config.toml
encoder_arch = "convmixer"
model = "image autoencoder"
dataset = "short English words printed on busy colour backdrops"
train_examples = 22605
image_size = 48
crop_scale_min = 1
horizontal_flip = false
translate = 0.12
bottleneck = "plain"
downsampling_factor = 4
encoder_norm = "batchnorm"
encoder_activation = "relu"
encoder_patch_size = 4
encoder_depths = [16]
encoder_kernel_size = 5
encoder_widths = [320]
loss = "l1"
latent_channels = 16
decoder_norm = "instancenorm"
decoder_activation = "silu"
decoder_widths = [48, 96, 96]
decoder_blocks_per_level = 1
decoder_block = "basic"
decoder_attention = false
decoder_upsampling = "nearest_conv"
init = "trunc_normal_002"
residual_init = "zero_last"
optimizer = "soap"
beta2 = 0.999
lr = 0.0017
beta1 = 0.9
shampoo_beta = 0.95
eps = 1e-08
precondition_frequency = 20
max_precond_dim = 512
merge_dims = true
one_sided = false
adamw_lr_other_params = 0.0018
steps = 6300
batch_size = 384
epochs = 107.0
lr_schedule = "cosine_restarts"
final_lr_fraction = 0.1
warmup_steps = 180
weight_decay = 0.1
adamw_weight_decay_other_params = 0.01
Rows from block 4 of the encoder of a small image autoencoder, named by matrix and row number. Each number is 500 + 40 x the weight over its row's rms, rounded and kept within 0 to 999. All counts start at 0. Numbers have three digits each.
After each channel's rows are labels from the 100 images, of 14848, where the channel reaches its highest value: "strongest on" is what is common among them; "place" is the part of the image that holds the peak. Only what is clearly more common there than usual is listed. The data: short English words printed on busy colour backdrops.
# pw: pointwise conv (encoder.blocks.4.pw.weight, 320x320x1x1), inputs 0-159

pw.21:464568478477513484476524499531457449577555491521470482519479493427535512458404509482499475489502432472502461488550531474614514513549474463496506493496488529508494532510466461527465475479439542465567471453516484467443512535510464512601474533538520483449529532538559504476451488449452505565487428476456505524483543526606461525559423438453447490600501496548521511505462513544510548460578523488491509477453527521518507432459510499487524536444501485461497491431401443483500466501459516
strongest on: white ink
place: centre

pw.11:499526451467519465474559522516490453455538521543466442547500524493543545509502481493485476546471519544477481525592479541492527552525476529447467562563526439491470543434616520570492465432485528494501530480500488552462445583477431545527402522516594524446503474565454515553495454445597501482531481530510491525464524559434542487549501516405527523547491513465483556566552551494502514498472493521488511543439519485512591564512523439454452473538482490505466534503528539516497570472457528
strongest on: bold; black ink
place: centre

pw.10:579444503447508441441493523499487437408529495513448502478457490489432514491473461497428515456524526523494537409484489459497529502487467538390524490544472527463428543526442500506526502440485526475469521399520446500390519541489517458475447446513554527539466496460430528540455524510481504503484547565447529483455459538487531532520482525497459455548460481528514490486452507536549457502474483465487496422447461495473436510468493466413511481480496504555466528539485455447522413468447459
strongest on: white ink; yellow ink
place: centre

pw.171:458541481499491528534506478488578543425462489468508577594575546494422477503495480525519499493520546449448479532468526597521529492472470511467523485547434517473442514451519596538458562574518454502510462467529518456448440516439484419524482483445481561536537488508493515570510448538476456513469502425501523513512540502487528474445539490541499572473550483515484577472523512489561560421527535544478474491506535493515537467479532551439504471456506555459507518487478454547470506511479528
strongest on: bold; white ink
place: centre

pw.119:484428465562489470463506461502494487442474469501492408511476605548491492575462560546448482548411558525522483560513471450513483548486498483480439594427570486471544522469486461495486517506550469472487513469577544483564405511522431569513489489566501570514511466512519493499456475438544538547504478536501449537504482539476513571541453449499533474486441469472519540536455492464471435559497518529417444545458460475551494434503541527511477474496397590448439437515528484471445486464531421
strongest on: bold; black ink
place: middle left; centre

pw.305:463457479532462477494533486483562506461511435421494494569532456447502518677487472474473453473489483426519577520478413438458491581562492418540429511440465411507478463405525432543514480510538506569564500519525570454472489483523521533505500555673504504489506533507474546501499461499540575476493534512499499569563486488614491507482490458459466497541488465472534492482562515455516458504474497458628503572490477473476503470460441468508507512454491472464519495473476475465464490511412556
strongest on: bold; black ink
place: centre

pw.132:545461452557507487492418457471486493484490487506473477518451464494531522574510466528573516578506568489557518488458529480515459547503483460508464609450545592507457530448516480516455516516529512551475491537485553595618405599543505506556557513542502571468534487529456563543506438507492501499611475467543472496520547463454520532526480512477507545531505553495518532475518558473475546521502488472521472453529495499526499488488508491449507518486497502485520539539499520430483543471469595
strongest on: bold; black ink
place: middle left; centre

pw.127:529494486531493542448577584491450465442652466515449495493486487549456523537504506492448498549574499449531474526525487458487520532592434516464510446515527466514517553572494443488500518484445554497499463486509498516519499426554501501480474466484512532500490512500484476498522513468476528518532555518467485508508468532423487505455495489497528495583515545506488555524479509439493464508544439472485520488504520502497581499480557446509486541571451579458531423536533592507470514431448531
strongest on: bold; black ink
place: centre

pw.97:547481446450565524460516442521581496496476472542498511511450476431475478556454461531475498500506509543539526554423551485464509544418535498519513535553458461487487497483578461487542477472537450497533464436479518513492464526515509485520466572604497539457545467537488531475503539467541580509457547458482503561504448523552471470555509504517544465472487544461450523459439522532505515510501499402510489526509519567480483501527479498478512467477455506438498495509543486461558465546466500
strongest on: bold; red ink; black ink
place: middle left

pw.90:482531501527499460439531457528470478499511445485583442516475500467555506502498586493519531543426485484505469514471505483457476565513444492545521574491534452526512500528546494531540494494522569482532546439481582515502514507470486515516507539526501519400493482528441422559481514539460501487528595556506527527473541477515452453472490442526509585534490542558550541475457514527497448456513471485479550522509480517471575496451540618457504523476486602460567502530442479472431475513528543
strongest on: bold; black ink
place: middle right

pw.249:542538536550475527502539492504447514499538525506530551459455499602509438430452504494546492510530526451463504577421445492547518446459495486579478485532498487509498564508568403465470505510485484536466433511566466515511434567522492540528504436490539413584535501490499449492512534553473573539482526503532459487519432540493530511457462505503436459439452506535473521440507451544582462483531490492533499512471597479517509470583484485477450438598583460497505504571505472493489476490539541
strongest on: white ink; bold
place: middle left

pw.49:528518491608517490455514484508580524485466480536478497491483471533449483499483561461464552551463501442556477497554514503522525496548454565500429536482565442481496530525539542510483498500520503523549571444483523533459429635517423522544412461551462549514538479544458539543543506502497497421535509523512526504543537473496462469473505492488548551481601458492493501546483458517508496503518459461458545462475422445489546531561500465500478522447451601413465535538503524574490515535421518
strongest on: bold; black ink
place: centre

pw.289:477489488537487470463534474505484432453483556513417592558525500505418489594426530516483480477507531528432511458484485388472477562550440566409533510528498457513477533525561529474493487501513562473545488450573521489473558469538509543500479447531463523445574547519545498513522541547581531465450439404505502434545527528550426488503460526553522543547490566497502520479540518515499495490551484444584500511475468548507551437554500511505483480497510474509471540457494580479473517472471550
strongest on: white ink; pink ink
place: centre

pw.258:515497532476494508423508508503535462502593490486488446529502553489422446505515496528520545535508522460505499491506505518470497485470553487480503486543513547455469502510492473531502521537521587517495513418502504468523546457486495509454485530497489538466480646550518543529513497573574526489504528472471463517456448539456518521484486502596491510464415504428487458495472524503526508513463501478440563479487455445546478552499526503480473501454540491413480492538570554511499529520532477
strongest on: white ink; bold
place: middle left; centre

pw.156:501531506466509492491463517509471550499501444549507533501475404571465483426470502480443523409412441504429510506496467444514498505451499472470524591502485491543490468444537498506484499468434522495574431528528519496465477507491515501461462481528549448479466477504461517502493497544456470525444561514607533478522495498456533500539543547579602537420494515494447403504566561467409476513448501484524469553532429484521466536563488467551459458501495502561448477448494393517536524476550454
strongest on: bold; white ink; yellow ink
place: centre

pw.94:499466491512534424586470460442503420455502514499550542491457541483432481545446419471466508533481517430406514562525476525546537541473498477558491550534423459445465485506496428558505507449518544550472440471498480429400556600508544564511492504496479554449499507535549474551504515543496527525500495537502482498475508451521566535524448447485523499562514477537371478493436484523566506495475469447474516575470441467479527485512467455535457473479549455453491478490503476545507464482571495
strongest on: white ink; bold
place: centre

pw.76:432418527515511505488458497563476475598520532414456523499495532405487473458495398497467464578462610482512555454478487442508494496498428476449472528448506581479535441523521519495490440463510450519554504467529497412476516455468475522513483476499490446535508435494497535488449493549529530449463467590504530524437505535540519519633513531480508467518579498524484442533447471520540465483492503533497536488487539473522489466456514455438554490514499529537496479419544534496477483487505560
strongest on: bold; white ink
place: centre

pw.124:437493463473436485466524496475502556487536529512467538547515518510438439575446502453533405510492561404452543520573583491458505469527505540524514478516463557479479572500457544506505457534430505514542475513526542391459548525457575522543453528459465482441434498506508430528486440497444477471481572561482534435457505561434468402620517487473454508494430496497489491543460539485487531519492484534566459512499433518484487447454575474484509456475566550479472510518444534553490476500523537
strongest on: white ink
place: centre

pw.6:489464498571507504530450480513498442484441514490521526479449442552555527409519481541569525426481519594558535528536520577493522550510450575460491442515531557530509507560486488440428493519507447448476507501530522422434526658581556446504509518526533522499533417495464532452510474482428459513455587465469516559477514491540515489433565485468500506528542519548511533505457541479516435544489489529488537485446451440485487470499485504466436542500515468480444482522473458510554572521510484
strongest on: bold; white ink; pink ink
place: middle right

pw.63:477487495519544496452545474450490484476564428497517455516511473481493486599417504452480487498552533421548461485487466579524459521488489530496486482534454571563553534510555462542541451524462515501508525560476539555498379603414481538552492507467483507475457510510513585561480490515468513493533453551540480542490517511538450491546569482511537455513526430549547578483432473487557507508426493481503513452544456489519487541458498563493539551443452398469531540532481520541469518471526563
strongest on: bold; black ink; red ink
place: centre

pw.210:448510542483436518458513529455555523500519532483480468518464527476402466537490472520525549428505451445584485485541575598556490525519551497680459533529470542504524486507494431489498476604479474533540493493488443525555491535525517477504529570558404451494513533533562476523506441541536449506536529521562470505469511558531501529513513492501509537561496460484550515476500447526494518485508583477517561520465484461483553551524509500494519488527531489554526448516462521550472501469473512
strongest on: white ink
place: centre

pw.244:468445508517521504423513508488523470487493484468516486476543587480532465511489497446557495502426519477422532466445512510588487512494530515590468515512521465486456454589504482547520524546567492499585520519578444471480551460581550512563473466525455449575513492461587578501465526497488602495480517430475488505530430529497432568505423489509445525453472507544510517488462497482491438490496490465498418499436502531508509478579462499502532489555478529477507521515479511512496485455429475
strongest on: white ink
place: centre

pw.155:452467456521526437416479522484641562467503458479509453501614511476428477471526516540489501475441514534481531444473472545481558514559579490489481472435527431420489546593441463455435668497511512531510469463525483506497552497480493524508541456467479473493552508479556491507473503522507514498529534420566506429529503480488452495522504528544522568545503516562459458499429504507507507478489471476478450442512439449517512476492478516551506490505522431537514538502514452510517475491574475
strongest on: white ink; bold
place: centre

pw.315:498565494497593454470575477570456490438481525478456510518513517536532543424529546515547534570521500509454518447463501521519512599528523553436511530502524515560509492488502549503487531494454539546452445512518515450490516504522559514546526457457484492455435461618469546524472520485619505542450542478505487479484602549530518550479489542505547408487434487569496472508559509488516495494515475498462563491444421459502521568496473557462502454495496503531480500569482467473522449503478475
strongest on: white ink
place: centre

pw.271:454519541429598539495509522478441506593512455465657420489530461512433477508504491524503460476564542531507477498465522498583505532513475473567433486529503492489434538524505503521524473481506484440529462504473476461508505512503524470571478449537544441462542464528575538563483413481519544543534508506447525520449474523637467550519455544535525492491512469456528508497468490480526548455494603509481479461473454458520480451532446527560535530443561478506440444474501596472527486477490446
strongest on: white ink; pink ink
place: centre

pw.143:411535462516516477428580509454542477478561483461492486537441440471534465498500606542429447508428510439452458547516439483479543516480530489547524579577477561562520509478495484541476510502498508502540439494495537453497476482493523517557447481540460456459492542579513470516526390487596501500496410495493522455530417533611489497491445529489504495532497456485535511484538517496460544481510478428448557454506399505490556515479528481493443519423513501461511474455411529522442494524503516
strongest on: bold; black ink
place: middle right